Rows from block 3 of a small image flow-matching model, named by matrix and row number. Rows with one number belong to one neuron. Each number is 50 + 12 x the weight over its row's rms, rounded and kept within 0 to 99. All counts start at 0. After the name is the row's rms in percent of the matrix's.
After each neuron's rows are labels from the 100 images, of 14848 (inputs lightly noised), where the neuron reaches its highest value: "responds to" is what is common among them; "patch colour" is the nearest of a few named colours to the mean colour under the peak. Only what is clearly more common there than usual is listed. The data: fractals drawn by 1,000 iterated function systems, in grey. In brackets: how many of the 100.
# fc1: MLP up (model.blocks.3.mlp.fc1.weight, 1536x256), inputs 128-255
# fc2: MLP down (model.blocks.3.mlp.fc2.weight, 256x1536, transposed), outputs 128-255

fc1.34 094:57 42 55 37 63 62 63 31 63 39 44 60 32 41 53 76 70 49 45 38 53 57 53 47 42 33 44 55 46 40 56 36 56 40 43 69 57 51 43 42 44 54 54 41 53 64 63 60 42 56 45 48 37 66 64 46 31 65 59 48 79 63 34 55 69 68 41 35 59 44 58 35 17 66 78 31 60 58 50 61 81 36 62 45 52 63 68 70 42 53 32 33 56 49 55 42 50 38 47 56 46 33 47 53 63 58 53 20 52 35 36 42 36 58 49 46 60 56 70 37 35 35 48 54 52 17 59 59
fc2.34 094:46 25 37 67 50 42 57 61 44 79 54 46 43 57 59 69 46 50 59 39 64 53 47 37 62 58 40 45 44 55 58 52 29 44 46 43 52 61 45 58 45 52 53 48 68 58 48 69 58 49 37 58 24 62 46 55 24 65 62 33 38 27 46 54 39 57 35 34 79 34 55 67 44 50 42 72 49 51 49 39 30 61 50 56 69 51 49 69 59 59 56 44 62 34 34 42 46 51 37 64 51 48 52 33 56 36 52 43 57 42 29 40 23 47 46 66 71 53 38 42 41 45 32 30 49 88 49 48
responds to: dense (67)
patch colour: black (91)

fc1.637 095:39 42 57 16 65 54 55 57 41 41 51 47 39 32 57 63 38 57 39 51 59 48 68 59 26 29 57 59 37 28 44 42 44 75 53 71 69 60 65 42 50 43 48 43 32 49 55 43 54 19 39 47 54 44 50 58 77 61 65 55 49 33 49 65 49 51 34 30 51 58 35 86 39 62 64 41 42 54 49 42 49 42 40 60 54 52 51 46 54 47 71 59 56 52 37 36 44 40 58 69 37 41 65 38 65 55 42 30 67 44 66 47 51 56 40 29 55 56 45 56 51 44 49 29 65 26 43 79
fc2.637 098:60 37 59 61 54 33 34 46 68 44 30 69 74 50 38 55 41 47 38 52 47 59 45 43 40 46 68 69 65 40 43 47 51 47 53 31 65 35 25 46 29 52 44 63 48 51 58 40 59 62 45 48 62 53 63 32 41 69 43 30 42 75 74 55 43 52 57 47 56 44 57 45 56 57 69 46 58 38 53 38 54 53 57 68 54 49 44 66 63 31 49 57 52 62 52 51 50 51 33 63 59 67 43 44 55 66 53 50 35 64 32 56 39 53 53 24 60 37 58 39 62 54 74 56 34 59 63 47
responds to: dense (43)
patch colour: grey (53)

fc1.580 095:47 48 63 33 47 55 66 50 51 20 66 48 53 26 41 47 75 45 47 59 52 48 70 70 55 53 65 35 78 40 45 46 68 59 52 48 48 57 70 57 46 66 48 59 78 70 46 60 71 40 46 53 37 57 30 56 42 35 48 53 34 48 52 44 52 53 51 51 57 49 52 72 48 38 44 46 41 76 41 30 67 67 49 65 36 50 49 46 60 23 39 69 63 35 62 59 43 46 55 55 67 56 41 35 62 48 36 39 42 74 29 68 31 67 34 50 43 53 51 51 54 31 33 60 45 82 49 48
fc2.580 098:68 46 53 53 51 49 55 62 46 70 55 34 39 56 59 69 42 61 73 35 42 63 48 65 41 30 39 71 45 37 29 25 64 50 48 39 54 74 49 43 45 42 75 52 74 29 52 40 28 58 37 48 36 58 49 53 73 42 53 41 55 73 76 59 39 44 36 48 47 50 59 53 56 49 45 41 55 77 49 30 41 56 48 51 58 66 60 40 45 59 38 75 54 49 41 32 48 81 53 57 47 41 57 44 62 41 38 48 33 55 41 45 71 49 37 57 47 69 52 36 62 47 57 35 23 35 30 54
responds to: dark on light (100); sparse (99); two maps (97)
patch colour: white (100)

fc1.173 096:54 56 67 64 29 59 47 50 41 65 46 52 31 45 40 54 45 48 43 50 58 35 44 62 62 65 55 72 19 56 34 41 53 45 47 50 62 46 54 71 64 42 41 52 58 52 49 70 65 32 56 30 64 66 59 60 37 58 53 68 36 55 30 34 44 39 39 38 77 34 75 51 68 40 63 43 48 41 46 68 34 43 36 42 67 61 53 44 52 52 41 42 34 58 35 38 65 39 64 40 62 43 46 52 38 50 46 54 62 52 52 53 46 61 25 68 54 53 67 69 43 20 42 41 37 60 59 63
fc2.173 098:52 41 65 48 41 35 29 47 53 36 50 47 60 60 65 61 53 56 51 44 54 52 60 48 70 42 40 63 60 55 66 39 51 43 34 67 60 71 48 45 66 35 61 56 41 48 49 35 75 41 53 44 41 48 49 32 53 57 49 61 20 52 36 56 36 58 63 40 63 40 37 47 48 69 26 40 35 56 56 27 51 40 38 35 41 41 49 64 26 51 24 57 48 48 57 54 72 48 61 26 37 49 47 37 56 43 44 35 55 41 86 56 44 50 71 67 58 60 56 55 55 32 57 42 39 38 63 49
responds to: dense (53)
patch colour: black (93)

fc1.388 102:22 54 44 42 64 65 29 51 66 53 51 38 59 37 54 37 31 49 57 59 64 35 68 31 37 43 51 55 60 51 68 61 42 44 53 27 49 36 25 49 43 41 43 51 38 58 48 46 40 68 47 59 57 56 67 55 45 58 44 74 79 50 52 46 58 26 61 60 52 48 44 35 58 48 67 81 45 45 69 34 47 51 46 48 44 55 51 47 50 53 56 48 61 41 89 50 53 55 49 39 48 34 33 53 52 50 49 38 52 63 50 45 43 22 28 38 42 36 48 63 58 58 41 46 49 38 32 35
fc2.388 102:82 28 64 30 67 57 59 50 48 46 49 29 66 31 49 70 48 48 39 63 25 57 49 50 27 44 23 37 37 52 27 46 45 49 55 63 60 37 59 36 54 52 43 57 51 56 35 34 39 50 28 50 71 21 56 65 56 64 52 53 42 28 46 67 49 60 43 68 56 63 43 56 22 69 46 48 35 43 63 63 67 74 46 63 40 55 42 41 65 45 50 58 46 46 50 16 57 57 50 31 51 47 52 38 65 60 73 50 55 56 53 42 60 50 86 48 43 49 80 46 61 60 57 39 63 45 47 37
responds to: dense (37)
patch colour: black (90)

fc1.24 106:62 69 57 74 57 41 67 44 49 60 22 84 56 50 44 47 26 43 49 66 59 59 36 43 62 53 52 55 60 48 48 55 49 63 44 29 45 56 43 49 48 58 55 58 39 57 48 64 58 63 40 56 65 43 66 51 52 42 54 58 48 63 38 66 60 52 40 29 56 47 24 65 59 69 57 42 41 58 43 61 55 57 57 49 48 38 64 63 42 43 48 52 47 44 66 38 37 42 40 60 40 60 46 55 54 61 54 46 73 16 55 43 50 48 67 51 34 51 53 64 29 40 50 40 61 35 39 64
fc2.24 104:47 68 55 39 41 47 49 45 34 30 62 55 50 37 25 67 60 31 52 65 59 49 59 47 49 22 38 39 61 48 71 27 44 19 28 65 29 53 62 44 43 43 58 37 66 26 47 50 50 60 46 42 49 72 58 54 57 34 52 27 46 38 65 69 30 41 35 42 52 46 47 46 53 34 50 47 41 49 24 52 60 42 56 62 59 69 41 37 55 59 51 57 62 61 64 59 65 51 55 53 50 43 33 40 65 56 52 51 54 40 56 60 48 72 50 47 49 53 41 53 56 48 74 44 60 44 35 60
responds to: two maps (64); sparse (62)
patch colour: black (98)

fc1.342 098:53 47 68 63 62 54 50 24 45 68 43 69 62 63 70 44 61 65 35 41 35 48 87 59 18 43 58 55 31 58 52 40 54 38 57 42 55 53 35 41 53 74 51 62 63 30 60 65 48 18 45 50 70 61 37 56 54 58 52 45 29 37 47 46 45 37 45 53 49 48 46 50 47 38 44 21 42 68 55 61 56 60 44 42 49 55 48 67 69 39 66 62 57 72 25 54 44 58 51 50 58 66 57 58 61 58 44 50 40 39 47 35 34 57 44 65 50 44 67 52 55 54 28 56 52 30 54 52
fc2.342 098:57 55 39 48 46 48 51 37 62 56 72 45 55 58 17 59 72 67 52 31 43 37 85 43 32 53 49 45 42 58 76 59 49 70 35 30 48 56 69 50 50 55 54 45 73 53 33 47 37 52 42 45 60 56 78 51 57 52 50 55 44 54 32 73 50 45 43 61 37 63 22 38 77 44 44 54 65 59 42 51 57 47 31 44 64 64 57 53 56 49 65 76 50 40 43 60 54 48 37 63 48 36 43 57 54 53 46 47 43 41 24 56 49 52 54 39 61 36 51 43 50 48 63 49 21 41 59 49
responds to: dark on light (100)
patch colour: white (100)

fc1.701 098:71 34 62 41 39 31 36 66 51 48 51 40 53 35 46 25 45 47 24 63 72 45 47 53 18 54 55 57 51 73 59 32 78 43 47 41 37 31 63 28 38 54 58 42 38 33 48 46 65 47 40 54 55 53 43 45 51 55 53 51 38 49 38 49 50 58 27 65 25 46 44 62 51 57 78 47 59 38 34 60 49 35 33 64 54 55 57 47 45 37 60 67 58 55 62 43 53 48 26 50 34 39 53 64 64 68 47 37 57 42 43 66 68 56 70 46 65 68 41 63 44 37 50 41 64 31 59 49
fc2.701 099:49 55 55 66 48 56 51 64 64 67 70 46 30 40 58 61 63 37 71 57 45 44 40 57 53 48 48 48 74 40 57 50 58 49 75 29 40 51 48 66 39 48 37 41 54 54 34 49 58 64 39 45 73 28 50 44 58 28 39 63 62 61 51 41 40 48 58 69 43 44 53 45 59 35 35 39 25 64 55 66 44 42 62 47 42 46 39 36 38 25 51 76 56 33 53 57 45 47 46 36 62 60 75 49 42 57 54 53 45 38 75 41 47 39 74 42 62 36 50 38 27 28 68 35 79 72 35 21
responds to: two maps (85); sparse (79)
patch colour: black (100)

fc1.558 106:49 69 65 54 37 56 48 57 63 45 41 64 53 44 62 58 46 63 52 75 42 46 46 69 53 39 50 54 62 54 52 35 53 29 35 34 32 38 64 50 54 51 51 62 57 49 62 63 47 65 47 32 65 47 47 52 53 58 56 47 64 54 91 75 54 49 45 45 24 52 42 57 60 46 63 16 53 54 39 58 48 38 55 44 42 40 38 56 54 36 38 54 32 38 47 43 59 42 55 53 55 32 56 41 57 44 41 37 49 41 29 45 43 47 52 46 60 63 35 51 60 56 34 50 46 43 64 52
fc2.558 099:27 26 31 44 58 39 38 56 44 70 29 46 68 36 59 45 55 60 45 39 64 31 73 33 58 47 46 61 59 61 43 70 37 62 54 47 59 22 41 27 42 46 43 44 48 68 38 55 18 57 47 60 49 61 54 47 26 61 36 49 47 35 51 50 47 50 47 42 49 64 45 51 63 66 36 53 45 34 50 49 53 54 54 44 40 50 29 62 68 55 37 53 64 39 44 60 24 41 26 63 63 42 59 44 39 69 45 51 30 55 49 47 36 64 24 55 61 34 62 66 58 46 42 63 35 71 57 56
responds to: dense (26)
patch colour: grey (90)

fc1.418 100:57 45 45 30 35 51 44 59 51 52 51 59 38 39 64 66 48 54 57 49 76 48 54 53 43 64 45 54 70 56 43 58 58 34 55 59 45 26 53 24 50 57 52 53 42 31 63 58 50 69 56 41 50 40 41 42 66 44 46 55 54 38 57 62 54 48 53 42 47 18 43 44 44 33 60 49 62 37 40 45 39 68 39 30 64 57 53 45 42 49 53 51 72 57 62 38 53 39 44 39 75 61 33 53 52 40 59 54 38 43 41 55 57 46 44 44 53 17 51 48 54 48 28 38 71 55 52 61
fc2.418 094:26 57 44 33 55 51 48 65 37 48 28 52 76 61 27 42 69 50 46 81 49 35 40 44 35 31 56 59 30 59 65 45 44 41 39 53 58 43 48 51 57 48 65 56 65 56 57 56 46 73 56 62 50 52 44 51 37 26 43 61 73 46 51 48 43 53 41 41 34 47 54 30 72 53 66 58 68 54 40 38 46 55 32 51 35 44 53 45 50 53 78 38 32 39 28 43 41 38 41 50 40 46 34 42 51 12 45 67 61 53 51 44 51 39 49 44 57 45 41 43 52 55 73 61 59 56 67 40
responds to: dense (64)
patch colour: black (85)

fc1.453 102:43 48 59 68 59 44 52 68 48 62 59 51 31 34 62 81 51 50 53 66 51 41 50 77 32 26 47 65 39 49 37 55 60 38 60 38 39 25 49 33 42 44 39 50 50 37 70 69 39 54 30 40 43 60 47 54 24 45 59 64 39 59 53 38 64 52 49 49 63 51 45 36 41 38 47 48 42 45 71 33 72 45 47 45 41 74 34 43 48 50 51 35 42 52 54 47 47 41 61 41 45 51 53 45 62 52 48 42 49 41 49 46 45 42 27 69 70 39 35 59 72 46 51 35 71 30 51 42
fc2.453 112:47 54 41 80 17 50 47 13 79 65 59 49 45 52 45 57 58 50 50 59 24 63 53 28 45 51 38 27 40 35 51 50 36 66 63 40 37 43 47 40 54 69 52 21 56 49 33 55 44 65 61 41 56 44 54 52 44 43 69 44 58 53 71 45 48 53 68 73 43 56 52 54 46 26 63 57 55 42 48 37 80 71 73 44 45 51 37 83 43 56 50 46 66 48 67 66 48 62 56 68 75 34 42 46 39 47 55 60 53 42 51 37 59 48 39 43 43 40 45 46 45 36 61 36 39 50 66 54
responds to: two maps (93); sparse (92); dark on light (92)
patch colour: white (92)